From a checkpoint of a small contrastive image-text model.
Model: encoder activation relu, encoder depths [2, 4, 4], text encoder layers 12.
Data: 90422 training examples, 17.6 epochs.
Rows from block 6 of the image encoder of a small contrastive image-text model, named by matrix and row number. Rows with one number belong to one channel. Each number is 500 + 50 x the weight over its row's rms, rounded and kept within 0 to 999. All counts start at 0. Numbers have three digits each. After the name is the row's rms in percent of the matrix's.
Before each channel's rows are labels from the 100 images, of 14848, where the channel reaches its highest value: "top examples" is what is common among them. Only what is clearly more common there than usual is listed. The data: short English words printed on busy colour backdrops.
# convs1: first pointwise conv (encoder.blocks.6.convs.1.weight, 288x160x1x1), inputs 0-159
# convs3: second pointwise conv (encoder.blocks.6.convs.3.weight, 288x288x1x1, transposed), outputs 0-143

top examples: the letter e
convs1.10 095:500500500500500500500500500500500500500500385557500500437500555500500500500402500500414500500500500500500622500500427500500500500500500500500500427579500425500500500500500423500582500500500500500500500386500652563500500453500500500394500500500500500500500573500436639428500500395500431500500645500446586500500500500459500500500417500500500500500585373500500500500500500625500569500500500395500500500417500346500630578500500500434500608500658500563500500500500421500500500500500585
convs3.10 089:500500500500500413594500500500500500500500382500500443500500564500500349500500500500500500500500500500585500500500500500500500500500500364547414500438500288392500500500500443500385500500500500348397500500500444500500500500500500575500500500500500500500500500500345650500500413500581567500500500500500500438500500500500500500500500500500500500500500500500500500500500500584500500500500500500500500431342467500500383500500500500500500

top examples: the letter w; the letter u
convs1.253 105:500500500547429500500434500500500500500500500446500500500532500587391500500500500500500561500591500500500500448549500500566500500500500500500411587500500570500500500474564500423500440500500500500452612500500426500388500442500500414593500500565500584500500655500500500500442500594500602500500434500500500500500500431606500593500500415500597500500446569559433568500500500500432500500595500500500637500500500606423500617500500500599500572500402622500500598500500500500598500500583443
convs3.253 091:500610500500445500500417655384370500435500500500500500500500500500500500500500500614500558574431500500598500500500500385500500500500500600576500500500500500613352500500500500379500566567500500500500500500655468500351500564500500588500500500500500549500500500427500500500500558437615500500500500500500500395656554500500370544500500500500705500500500500500435431414500500500500500500500500500593500500572455500500500500610500500500428

top examples: the letter s
convs1.34 101:500500580500500500500500573610500500397500425500500500500500500500500500593500566500500500500392500596500500442500500500500500419412500500500447500435500500409500500622428500545500570500550500583500435500603500500500500417500500500500500500500371457606598500369500500446449616500381500500500500500432500500500500500624500500500500500500443622500500500584448500500500500415587500500500500500557500500500500641565500500500500500500500500500500550500500500374625500570500500500627500
convs3.34 099:593500386500500500500423500562587500500500500427500500500500575500425500586500500588500448500500500500500555458500500412500500500500587398500500500500434438500500500440500500500500500500613579500500500500386500500500557393500500565500500451500500406606500500402378500578500500548500500500500500500500500500500374500576500592500500574500500500500500500500420500500500500580445500500500436500500500500500624560500500500578569500402473

top examples: the letter w
convs1.175 104:500500500500500500500500568549500397461449500500424556500500434500500455500500500500500689448500584500500500572500557457427500500500500500500500586500500500500559500553570500396500500500500500500500500500576500500564500452500619500500500559500398500558571500500500500432500590381500500500500421434428500500500594500605356500500575500555500575500500500500325603564500500362500500425500500341500500500500500500571500500500500607500500407500500500500500449500500500500500441500500500
convs3.175 075:647500550358500500500500500500364500500658500500500568500672500500618500500500500625500500500500354500392500624500500500500420575500500500500500500500500500500500500500500500500500500500500631500500500500500614500500500500500500500500500689386413500500500500500574382500500500500500500500500691440500500500500500500500500500500500500500500500500500500500500665639500500500500500500500390500500500500500500500500500500500500500417500

top examples: the letter m; the letter w
convs1.268 099:500500500407500500500500500500500443500500500641386441500500500414500558500500500611500500534500500500500443500574500500500426592425500556566500500569500500500500500557500500500500547500500500418500561500436500417500455500440500500500500366500500544500500567500500500500500500500419500631500500500500443594500500500500500500500655500500500500573500500384500500381500500500500500500500357543500500529414500500500431500408500500551573500684500500500500631662533500442562500500500500
convs3.268 097:500500500500500500637500500347555500500500500500434500412500574500500500500575500399539500500500500500500459500500500500500500500444500438382377500500415453500436425500558578500556500500376500500500500436500500500500500500500500500500571394500547500500500500500500576500629500500500500500500500500606394500500442500500557500500500500597423332500500612500500500425500500500419500500387602500500500370500429562500500577431500500500500

top examples: the letter o
convs1.52 098:500500500500544553500500500500500500425500538500594448596500500500407500500500500426500613500554500500500500443500500500500500368500628500640500587500500500431500438500581612500500500500500500500586435500500429500393500429500500500500597500500500500500500500500500500500361449500500601400645400438500500500500500500500568500500500500500430619500500500500500500500500446402500500500500451500500500500500500500638500459500585500500412500500500500500500411388500584500500500410609436
convs3.52 082:587500500500574614308500500593500500500500500500500500593500500424500500640500500294500500500500440500500500380500445500500500500500500406500500500500500355500500575375500500500500500569548500500500500589500500500500500500500500500500500500500421500500352500500500500500500500377500500500500500500500500500440644500500500500500407573500500500500500500500606500500500500623500500500500500500500500500500411500591500500500611414500500

top examples: the letter k
convs1.43 095:500569289500500403500500500345500500500500404500500401500500500500441500500500405500500500610535500428500396500500500500500418500500500500500592500500500500500500500445500500598500500395500500500500500500575500500500500608638500500430500500417553500500500500500372500500500500500500500500500500455500500608500500500500374500590500500500500500559613500500440500500500500500568500500500500375681500574349500500500437500500422500500543500500500500500500500500500500500500500500500500
convs3.43 097:500500500500500500500500592500500500451409582500500500500500500500500412422500500500500590500500500500500500500500500500500605394500500500359500500500500574500500592581500408500500411500500500500500547393500391500577707500500500500500598500500500500593500500405569500577500500500500500500500500500584500367500256500500500500500500500500500500500500500500500500500500585417500500500500500500572376500500500500359607397500500500500366

top examples: the letter y
convs1.258 099:500500344500415500500500500432500500500500500500500588500500423500500500500376500500449500543500500500500566500500500500500500500500500500500560598500500500500500500500500592500599500500500649500500500500500611500500500500589500500421391500500500500500500401500445500500500580566500401500430500500397500500500500500500375500500570500500500500500500438500500500500500500500500416500500422500416500572500314500500500500380500500500448442584665500500500618500500402500500630500572500
convs3.258 110:452500500440500500500500500563352500500544500500500500500500500425500500466500545500500616500500500500500621500500500500500500500580500500500500500425565500500500500569500500500500559500500438500500500500500500500414500500420500428602500500500500500551500500500649500411500570500545500500500414500617500500500461500401500500500500500500572500500280433500500500500500500593500500500439500500500500552500401436363500500500500409500500

top examples: the letter a; the letter d
convs1.232 099:500500500500500500500500500435600500384573555500500500500681500500500500500500500500500436500500500565453441500605500500500500500500550500342408500500431500603354500414420500500500388500500500500500500386500500500500598500500500500453500500500500500417500703500439500500500561428500430500560582500500434500370500550500500500552500500523500500500633500500500500500500591500500427630500500500500500500500434500500380500500500500500500500500500500500500500610500500500500500500500500
convs3.232 092:500500500500500500500500599500428442500500500500583500500500500500594500500500500500500580500500500500500500500431500500549633500500434500500500500500500574576500500500500620500500500595500344578602500500500281538426500500500500500500378411500580500500500500500500404604500500500626620500500500500346500548500500500500373647500553500500500568500387500500500413500500589500500500500500500548500500500500500500392500500500569500437398

top examples: the letter a; the letter s
convs1.228 103:500500500610500500549500500500500500500500500500500652500500500599500500500439596404602500500343336598556500500500500613500586500500500500500552576405500500500530500402500332500583500500500500500500500500500563500410500500500500500500359602500535500500500500445500408500500500500500500365415500421500451500500449500500500454500500500500425500500429500500500500500500500433500446500659500500500500500500500440500500500500500363500500500438500500500500435500500500500500565500500500
convs3.228 105:500500500500408500500433500500500637500500500431500500621500500500422500500500399500500570441500500500500500571500500500600500500500573380565436500500500500569500545500500354500500500464500500500630500457500414500500500500500500500500500500424500500500500409500500500539589500500466500500500573550500500500451500500500435500500500500500410500500557591500500378412500500409500500538500500551458500500415572500500500500401500442500596

top examples: the letter o; the letter p
convs1.69 112:664500578500458500549423500455500573500500445573500599500365465627463500500438627582500500500500500500500500500500500500500500500500500500500500500623500500500541441571500447500500441444500624355415500500444544500500500500500500500440500500500500500439500500500500500500500500500500447436500589601500601500500427500500500500500574500407500500500427473416560500412500536633500396447500500500423500500500500500388500500422500375569500500500500500500424500500500500426500500500410500
convs3.69 098:500500500554500500500500500500610610500500500394500500624500500500444589500500500500500500500500461500456500630500500500500500591500591500427500411500500500596467500500602657500500557418397571500500500500500500379547557500500500329500595365446500500500500500500601562500500418500500500347556563500500500624500560500500500500500347500609500500392500500595601557500406500586500500500500500500500410500500500408500444500442500609500610

top examples: serif; the letter b; the letter d
convs1.198 103:500500500500500500500500500500610500500500500368500500500552574452500500500500554500500388584500500500500602465500500500500500500500395500500500500500500580456431458500590500418500416500500444500566542365500411500462500500500443405500500500500623596500500500429500500500500500500543500500385450592500500569500572500500605500500500500595437500500500500500500552424500500500594500591552625500500561604407500500673588500500500500554451500500599500500500422460500584500500450448500500
convs3.198 091:500500500500425500500500573500585500500500500500500500500500500449500500500500399500500563500612500630500500500410500500500599458500500453500536500500500500500604500500500500500500555500439500500593611574552500500500500567500500500500616500390500500500500500500551500500359441427500500385582500500500500451605500500500500500500500500500500500500500500500415436500553500500500307500500500500500500500553500590500500500306500428500605

top examples: the letter m; monospaced
convs1.0 095:500500500500500424500500500389451500500500500409500500500500500500500500500500545500365500500500421500500500500549413500500639500500500406500568414500500401500329575500500500500500500500500500500500500443500500500500629500500500608500500500630500500565500500500500500355592500676500500500500603500500500500570500500500500500500500500500598500563500388500500325500500500500500500500500567575500500500574401500500500500500500500500565500607500500384461500573500562500500500500500500
convs3.0 107:500500500500500500500363594500500500546500500500447500500437500500500403500626375453436500500500549500500575500500500377500500500453500500500416500500556500500500576589500500500500426593393500500500413500500430500500442500500500602701500500500500607500500500500399500500500500500500411406500500500500500500500500500500500462594574379500500500568500500539500553452500628500500500500583500500500500500500500627562500500500500500411420

top examples: the letter w; the letter v
convs1.241 098:500500342594500500500500500427500500449500621500500500500500500500413500500500500400500500429500500500500500500500383500500342409500602376578500500578500500500500577414500500500557402500500500500500500500500425500500583601500500365500500500656500500500620500581500500544500500500500500500620500500545447500500500500500500592561500500500564589500500500565500454500397500500424500500500500422449500416500460500453500500500500565500500500399500500500500390500500500500500500400500500
convs3.241 106:376500500500500500500565552500500527500500500500500500500566500500445500418500500500500500420500500392410500500500500500500500500500590500500500500500586500609500500500500500500500500500500389582500500500500437500414500562500500500571564500388500500500500500585500500406500500434500500371500500500500571433500500500500500500500500500500500500500500500500500500500500500500500500550402500474500500500500500449500500500500558500500500

top examples: the letter y; the letter w
convs1.169 098:421500500418500500500500598500500409500500500366500500500500500500500338442500500500397500500500500500500500500443500500500428500500500500500500500500500500500546500584500577416500500500500500350500500500500500500500568500500500500500500425500500500500588447600432500460500596500500500642322500379500423578596500500500500617500630500398500631429500500500625500500500500500500500500500443500500589500500500500500558500500500500500500500617500500500393500500500424500500500500500500
convs3.169 106:500418500500500500500570423566607500500500500500352500597500551588400500500434611581500500500349500500436431500500500500550500577500585500500500605500500500557500583500342500597500500500500500500356414500500657500568500500543500500500500500500500500500532650500564500500500500500475500500346500316500559500500500567500500500590500500500500500577500500500500500500391500500500500500500500500573500451500500500500500679500500500500500

top examples: the letter o
convs1.49 093:500404588500500500500500500500500500500594500500612398500500500500500500500500500500500500500500500500500500500500500500500500374402500500500500586500500500376500651594356500500561500500500500500500440388500500500500500500500431500500500500500500618500583500432500500578564500500378609555500500500500500500500500571588593450428575500500411500500446500595500500455500389500677401500500500580500500500418500500616500500415500500500500500500437500500500500500568592500500500500500500
convs3.49 104:500557500500500432500635500500500500500500500408500365576500500500500500500500611500500500500500500573437580440430440419500500500412500500500500500500500500500500500613500500565500500420500649500500598707500500500481392500500566403544500574606500500500500557500500438500500500500500565500613500500500418450500432621598500428565500409500392441500500500500500500500559443500566399500600500500500500500557500580572500546500500500500571

top examples: the letter w
convs1.279 110:500500628500500500500596408500424500500638500536500500447500500500500500500418500500500500430589500500535401500340500500500567500548500500500500500500500500554500500500500435500500500390564500500500500500500500500359500500500500500500577367650369500500412615500440500500500500500500500576417500578421564500435500500538500500500500500522500500500500611396500376500500500599424500500500500564448500500500500428500500500500500500500500394500500500402500500500500500551500500445379500
convs3.279 098:500417667500552398579500500500500588500500500500500500429500500500500500500500500500500583500500577500500378500591500437500500500455500500600500500500500405500422414381573500500500525543500500544500500596500500500500571555500500400500500500417500500500500500427500616584398500500500574500500500500500500500500500500644500451500500500500500500500500500595609500500500347500500500500500500500500500500500500500402436500649636647500500

top examples: the letter k; the letter c
convs1.42 097:565500500500500576461573596449585500500432500569500500500500500500500500500500500363500569500500500396500500500500500500500392500500500500500500500500409571500500500429500500500500567388557500457500500443544500500579500500500500423500644500500584500500500500389500500500500620500607500500500500500500500444500656500500655500500500500500500500427568500500500500500500628383500500500500500500456500355500360500565500500500442500500431500500569500417500433500500574500500632500500500
convs3.42 087:500548500409500500500500500413570500500500500500500500500500500500500500584500500500500500423500500500611551500382500446500500500602602500500500500500500500500500570500500500500500500500500411500500500500582500408500500441500459500500500500500500500500500500500500500383500500500628500445500500500500500500398500500500382587500597429500500610500500500500500500500549500542500608500500500500653500367500500500564500568500500500500500

top examples: the letter k; the letter b
convs1.46 101:389500500422585500427500500500641500561500500365500500500390500500500500500452500546500419500500500500422500500579500500500408557414500441500500369500418500500394613500500500500442500500500500500613384500500500500500500624411500500500463500613500500500399500500448500500443500500500500437611500555577547601500500500432500500500413500500500500500500500500413500500500500440500500500500429500500500500551500500500569500500500500595500402500500500500500604500421500500500500500390629
convs3.46 102:500663500500672412417500500605584500422500500500472436418500500500591500500500568500602500575500500500500500500500413500500500432649500500500572574500396570544500500500500500500500500595500500500500500500500500576500585461500500500500500550500500500542500500419500500500500500572569500500575500500500571500583500500500367500500500500500500572500500500412549583500500500500500500602568554500500500500500500561415500500500500500593441

top examples: the letter m
convs1.78 105:500500500500500500500500500500500500500500391574500500500500500500411500423570608500500500368500500500500500500500500500562500577500560500500500500500500500500500547500607500634500549420500418500500564500500500500500549500500353574617594500500500500500401546500500569560631500500500572438378500500500500500448500500500372391555500500453500500562438624500500500459500500500558500553500500500588369542558500500500410500500611375500425500500425500500500445500500500403500500500500500
convs3.78 094:500500500500500546500500500500500500601500500500500500500500500405590409500399500500500500500589500500500460500500500500500500588354568500500578500500588421500544500500500500500413500500429670500500500500500500500500500500590500645500500467500500500500500428500500500500500500605500500500500500500615500500500500500500500500500500408378500500500500500500500500500432500500500500436500500306368500440500500500500500500500403500500500

top examples: the letter o
convs1.278 108:500500404392500500413500500500500500500500500500500500450500500572595500500556500576500425573500500588500500500500500500447500500500500500500500500500547467569500500500421500500500500500448598500500573500500500566327436669500584500500500500500500674423426500415500500500500578500500648500407581500500500500432500557500500369500587500500500500564552500561500500500448500585500500500500500621500500500456500422500500435446500500500500500578500500450500612651500500500500500500500500
convs3.278 100:500500400500500500500406500500500500500500500500500500500500500500500411400500431500500500500500500500500500576500500400405500500595500500500500500500500394500500553500500500500393567500500500568566447500500375433500500500500500560500447437435610500500424500500500500500500602573500500416500500500443500500500500500680500500500500400383500500500405500500500500500397500500500500500608500500500500448557500500500610500500396500500500

top examples: the letter a
convs1.166 098:601389572500399500500438500500500566500500432500500500500500451500500423500500500631437500564420500500588500500500500500500500500500500594500500500376500500500446670500500406400600500597569500500500573500500500500500500650500556591500500500348500500556500500500500500500500500500461500500500464500500500593500500500500500433500500500594500500603500500500500500500500426500589500500669382500500500500500500554500500500500424440500500500586500500500500557568500599500590500500500500
convs3.166 106:582500611442525500467548429377500500426500409500500430655412500500500583372500435500500500500625500500665500500575500500500500500500500573582500583420430500542500602579500500500500500500500500500500500500500500429500583500500573500500500436500500500500500585560500500500500350406454500500500500500500570500500500500500541500500500500500500439500500500500589410500500500638500500500500500429576500346582500500396500500500500500563598

top examples: the letter i
convs1.96 101:500500500500500500500558472500500585565616570500500500500500500500500500545407430500500500426549500500561408500500500500500645500500500500500500500379500500500500567500500500500471650500500398500500500500550500500500500500344500558500500500500500500663500629548500500500500500500500500500500500500618500500465323500500605603500415500427500619500500500500500500500581500500452500500500599500500500618500657500500500500500500500500412406500567500500500500500500500562500500500567500
convs3.96 096:500500500500500500500416662500366604500500500500500500500500500500581500500600500586655500500500500500500584500394500500389642500500392500500500380500396564500500500500500500412500500500500557500554500500436500500500556500437500500500589600500500500560500500500448362500500500500557500500500408587440500500500500500500379500500500500500500500500580500500500500500500423429500500500500500593500500500405500500500500500407500305500500

top examples: the letter m; monospaced; the letter w
convs1.260 093:500500500562419626500500500500542500431500500500500574500500500500500500500500500500693500571500500557500500500558500500500500500500500586437409569500500500500500500500608500500396574500500500500500500500500500500500500500500500500500388500500500456500598410500409500559500500379426433500616576500500395500500415500500500500500500500384397500500500500500500629631500500406400585500549378500500500500500412500500548500560500500396436500500500500500500421428500500607500500500549500
convs3.260 081:500380500500500580500500500500500394500500500500576435500500553500420468500500500500644500597500558500575500500500500500500583500500500500568389500500500500500500551437500500500500578500538396500500500500441500500500500500500500500438500500365500500500500500373500500500580603500602500500500429500500500500630500500548443435500500500500500500500405500500500500500500500588365500500583393677500500500500500500500500500554500500500500

top examples: the letter m
convs1.106 108:623500439500454500552441500500500500432605561391500434500500438500569500500570500500500440500500500500500500500500500430579500500449404500417589500500500500500500500500500500500393576411500500375500500500432500576598591585435500500443625500500500500584556500500436500500383654619500586500500500500500500587500500500566500500500592416500500500500500500500500500500500500409500500500500500500500373500557500500431500500559500567500456358500500531500500600544500500419500500500500500
convs3.106 104:500425500500459605500570500500548500500500399500426500500500500500500584500500500500500500500500500500500320500500500453500359500500500500415500500500452500500560500546500500500500597429500629470500500565500627500500431436500500500500500500539500500500500500500500500500500500657500500500500500500565500605500453442500500500559398500357500500362500539500500500392417461500500500500500500500500500500500500500575500500375500500500630

top examples: first letter capital; the letter b
convs1.36 104:419500573416500634558402500500547500500500500500500500500585427372500500500500500560579583424500500500500602405469664500500500500500500500410500500500500413425500500500500500530500500500500500500500397500571500500500500500500500500500500500399500500605500500500500425500611500500500500500500500547500402500647423500583444500500568591392385500500437500500500562425500500455500500500422454500560500500500454500500588500500435581500500500500500500460500500500500390404416500500500583
convs3.36 097:450500532540500500500500409609500500434500500445500500500413500432403500397500604612500500606397500500500500458500500500500500381500546520500642500423339500500551565582343500500500560500624640399500500500385500500583631500500500572500542500500500500452500558405500500500500458561424555500500500500500500576500500500500500374403500500500500500500500500500500500500585500500500500500500500500500438500460552500500500500634536573500561

top examples: the letter e; the letter s
convs1.111 104:594500500500500566386500500638500500444446500500500500500500500565500500500430500469592500553457386500500500500500500500500500500500500598500500500500500500500433665500500500554500500410587500416569637500551376500403561500500500549500632500500425500500415500500500500500500500500500544438500500500500500500458500500500500413500526450405500500690500461500500500565500500485500500500570431554569500409500500500500500394415418446500500431500382500500500500500500500548566599500500500
convs3.111 098:738500500500500500500500500575500500500314500576461500450436500500445500500648500500500500500500500377500378500500500500500500500500500500417500500582600500500500596500366575500395500406500500583454500500500500500500500500542500500500500500597500500500500500500422500500500572570560500500500584500596500500500546500500500500500500500608500500500500500442500500500500500404500500583603579418500500554500436500427500565500500500500500

top examples: the letter e; capitals; the letter n
convs1.76 100:500420500500387500500500500500500500384500342562364516407424500500500500392500500500500500448442500500500500500500500396500598550500500569500385500500500500500500500500500500500500569561500500500500500500500500500427500500500500500500395500500500500633561500500500500570500500500500500500658500500500500500500428500500500500417500595500500500500361500500500595500500429500442557338500542422500557500649500500500500500500405500500500500500500500403389544500500460500591500588500500
convs3.76 101:500500500595557394500500500500552424500500500500612433500500576500500500500500500500500500500500500500500500500500500500607500500544500645574500500591500500500500500500500429426500500574500500609500558500500500598574500500500500500500500637500500500500500427500500500500500500427500500500500500618424434419452500500423414342330500420500500500500354393388500500500500500500500329500542500500367500430500500605500500500500500586500500

top examples: the letter w
convs1.227 116:448500500405500547357500563500407500500500500500413401500500537500500500436439500670500500500500500500500500606500439500500500500500500500500500500500594500500444500500414500500500429500422500500500500546500500500610500500500500500500500500467500500500500611500500500350500600500561558583500500500500500615500500500548500550500500555500393500500500416500500500456500500500426500500424500500411579500500500664462441582500500500618500500546395581500500500500500500308500547500500500
convs3.227 111:543635500500500500559500428500456500500500629500500500500500594500432500572549500566500500500500500562500500500370445538500500500500554500549500500500500626600397563500600500438500434500500500500570500500610608500464500500500455500500500500500416500451500438500500500500406582500500355533543500585404663500567500591500432599500436500393500500500500500500500500500500500324500500500500602500500500500500500444500500411500375500500500

top examples: the letter c; the letter k
convs1.236 109:552400500500500500500586500500500408392500397572392432500647500500585500500500564500500500500500556500584500500500409589500500583500395500500411500412500500500580500500500500500500561500500500500427619334450612500574500451500464500500500500500500578639500500500500500500500500500418500539500555500500500500500368500500500439500500396500500500579400500500500500500500500500500566436500500450500599432500500500474500500420500500500500500500420561560500441552500500389500434500500500
convs3.236 102:500500500432542389500500500500500500500500500500500500500500500500500500572453500500500500500500500318440603443500386676500553500500362500569500500500500500416500500500612500500500500608646462399500500500500500500500613420500500500384543500500500500482595500500500500557500500500407500564500500500426500400500647627500500500500500500500652500500500500435453500500443500500500500500500500500500576500500500500500388500500500431500500

top examples: the letter a; capitals
convs1.84 095:388500500500500407500595500500500500500500500456500500500500500582500415500500620500500500500500430500500500500500350500500500500411547500395500562500500500500583587429500500577500500500500500500500500387500500577500621555500390602500500557500500458500546609500500441500500500500500500441537500500500500500578500534500500500500500500500636500500399500500432313500577500453500500500625424467550420456500500500570594359500500500500500500500500500500500500500500500500500565417384500
convs3.84 105:555500584500500451500500500500500500500500500500500422500543402544500534396500500500500500500500500406609584500500581500663500500500500500500500370500424584561500448500605500500560500500500500500500500571500413500500500584500644354500585500500500500500500500500500500500500500500500500500500419500572500500500500500500500531604500500500500500500500438378500500500500500669500500576500500500500500596500500500500431500500500500639601

top examples: the letter o; the letter l; the letter d
convs1.26 102:500500500393500500500500500500500500500500500500500569657500500500500500500452500500500573500500500500433500500500576500500500500500587500500423554500648500402500500500500500500500500500500500500500500545542432560500397500500618559572388611400500500500500500500500500500384500500588500500500500377500500448500500357500500500500402500500500624500500500500500663631500500376500500500500570500500500581500500500500500500500554533550401560500625500500500409500500500594500500451500446
convs3.26 093:500370608500569500564432555500500500413500500500500435432538500500500500500500500644500622500500649500500500500500675500500500500500590500500500443500368624500500500500500500423500416500589500562500500500500500500500500500500500500500615500500500621580500458500500500500500500500500500500602500500500417500500414500500363402500500415442500500500500500450500500500500500500500500500500500500381325500500500500500500500654500500500500

top examples: the letter i; the letter n; the letter p
convs1.274 102:500500550425500557500500500500584500588500500500601500401500500500500500500455396500500500500500500427500585456556500500500585500392590500500500500500445500500500500605500500500500623500500500438500500500500500432500500462432612500500500558500535500661500564500500500500500500432500500387659500500607500563618414500563500500500500500400552500500500500500500572500500424500406594354500500500500425500500500500412544500500500500500500441432500500500600556500500448590603500500500546
convs3.274 103:374500500500559500500432500500500500500500500500577605500588500500500383419500500433578569500500500443552417645500413500500500500553500500500500500500500500500500500500388596500500500500500500551500542500500500600500362500420500500500500500500500500500565430500552500500581660500500500552500500500500500581500500500500500500548500500403500393409500394500449500500456500500384443425500500500500500500500500500569500500500500500429428

top examples: the letter k
convs1.94 094:500500500500500500500500500500500500500436500603500500382419500500500500651500500376500500500500500500500385500500500395500500500375500500500500500500500500500612500500500572500500500500553500500500500500500500500500500500500383500500500437500500500500500500500500620500451500500500500500614500500500500500558500656500500500500500500500500446500500392500351500500500618500467500500500575500437500621500500500500585500427376500500500500500640434500500390500500500500500699574500577
convs3.94 118:500443575500500543428500500500500500412536500360500500500500500500429500409500447385556500500500500606556500437500500500406500500500500500617500450500500457563409500416456500417500500500547500500404500500444500500500500500500500500500440567500500500500419500404549500500500500500500532500500396442408500557500557386500500500500500500500500574613500500500449500500593500449500500604500500697500500500500500560500386500544619500500404

top examples: the letter w; monospaced; the letter m
convs1.44 089:500500500500500500563500457459500500500500500500500434500500500500543500500500404500389500500500500500500500500500500500500500603541500500500600500500500500608342500500416500500570500500500500278500590582360564500587500637500500500500500500500500500500448500419500500415500500500500500500295500664500500500338388500500500443500500500562581500615500500500500422500500500500500500500500500500558500500500500500500500500409607500500500500500500500500500500500500500500500500500500500
convs3.44 092:500500500500392500559500500500500604500500500500500500500500500565500622500500630624500500454562500500500500500500500500579500500376559397611500500500500500500414500500500500625500500500500500500500500500570500500500500500623500448423427500500500500500500500500500500500396400500500500500500629500500500500500500500500500500500500500500500596500500500500500554615500500500662404392500500500500500582500412500500398500500500500500500

top examples: the letter k
convs1.283 096:500500500369500500500557628500500500500500500576637500500434419500371420587500434350500500500500597500500500500500500500500500425500560500500572500500500500570500500500567500500500500500500500500628452500500500500500500500500546500396500500500313500500605500500500500500416500384500500500500500500500500500500500500584500500369561500500412652500500500500500434500500500411500500424394500575500464500555437500500500500500395500500387500500500500500500500500500500500500568500589500
convs3.283 099:500500500500433500500500500500577500632500500500500500500356624500500500500500427500500500500500500500589500500500500456547500500500617500500500500500500500500500500500500605417500500500500500500365546500500500500500500386500500596582388500500500500500500565500330500643500500613500500500500500500591500500500370500623500500500500500500371500500500500500500500500500500500500500405500500500500500500500500500500500500568500500470500

top examples: the letter y
convs1.181 095:394500500500500500500582500500500500500544500422500378500500500581500500500563500575500500500500410500500500500415500500500592500500619500500500500457500500500500500500500500500500500550500500406398500435500376500500578565530500500500500500500579428500639500500365500500600500500500500500500555500389447500500500500500500500500600500586500500457563500364500500500500500500500500500500500358500597543500500500500603500500500605367500462500500500500378466500554500356500500455366500
convs3.181 087:678500654436500500500500500500500500500500500565500500500500446500500618421500500500500500500500500500500500500607500500500500500500500619500500500500500500500500500500500500500500588500500422500500403500500500500500500584500500500363500586500500500500500500500500500500500500500417500500500500500500500500384500500500500500500500500349500384500420500500559461500500377500500430500665500500500500588500500500405500500500500500439500

top examples: the letter i; the letter k
convs1.178 100:447500547500420500500500500500640500500500500411500500500500500500500500416500500500500500500436500422500651500599500500500383500500500500500500500500418500405500580410500421500425438500500500500617437431500414500500558458500500500500500500500500430500431500452500573500500500500500462500500500500500500557500601500600500500500500500667413500441500500500500500500500500500540441572500500427500553383387500500588500500500500587500500500398377500500400500561586500370593500500446500
convs3.178 092:453500500567500404500613551500500550500500500431500500500464500500500500364500500500500500500500500613500500500436500500500500453500500415500500500449500624500500500628500500500500500500500557500500443630500431500500500536500500412573500500500557404500374500500500431500418448500500500450573409500443500500500500623500345393500500500500500500500500500500500500500500448500500500550596430682500500557500500598500500569425450500500583

top examples: the letter c
convs1.103 102:500500500594457500500447500500565500416537401500405500427500500500566500413424500580500500500580633500552500500500500500500435500500500395500500556500500500587500500540414549500500500500463500500500500500370500500500568419500500500500500500470608553500500500500377500543359584553404681500370564500565500590500500500500500500500500550500431456500500500500500435439500500500500500500500439500500580500500500500416500500422500463500500500554608500500455581500500391375500500500500458
convs3.103 094:500375437609500500500572500500500500583500500376500624500500500500500500500389500500500500500500452500500500500500500500500500500500610500418500500500500453500500500500500659626500500500425500500500500544373500500500500500500500500500405414603500500500445500439500500424500389500500500500500500417500500607427422299377500500500500500500500410500500500592617589500500500580500500560500500399500569500500500500500582500500500500500531

top examples: the letter c
convs1.263 086:500366415500500500500594500500500500420594500500403417388431500500500500500500500594500500500500500500667500500500500500500500609500500413500500500467500500500500500500500500424500500500500500500413500500500600500500500368500500500500500424500500500500546500500500500500500500646500438500385500500500500500500349556500500500500500500500500500617500412500500500500500500500500500500500500500500620500500500645426500500500369500432500607597500616500500500594500500392500467581500500
convs3.263 087:406500389500500500626500599500500500500500500500500442500452500500500500500608500575500500500500500500434391548500500500500500500621500500500500500424500500500500500579500500398500500500500500500500500425500500500500617444500437500500500500350500500500500500500500500500500582500664500500500500500500500385500500500500500500500500500500500424500500500500369500500500500500500500500613500500500375500500571500430500359564500500595500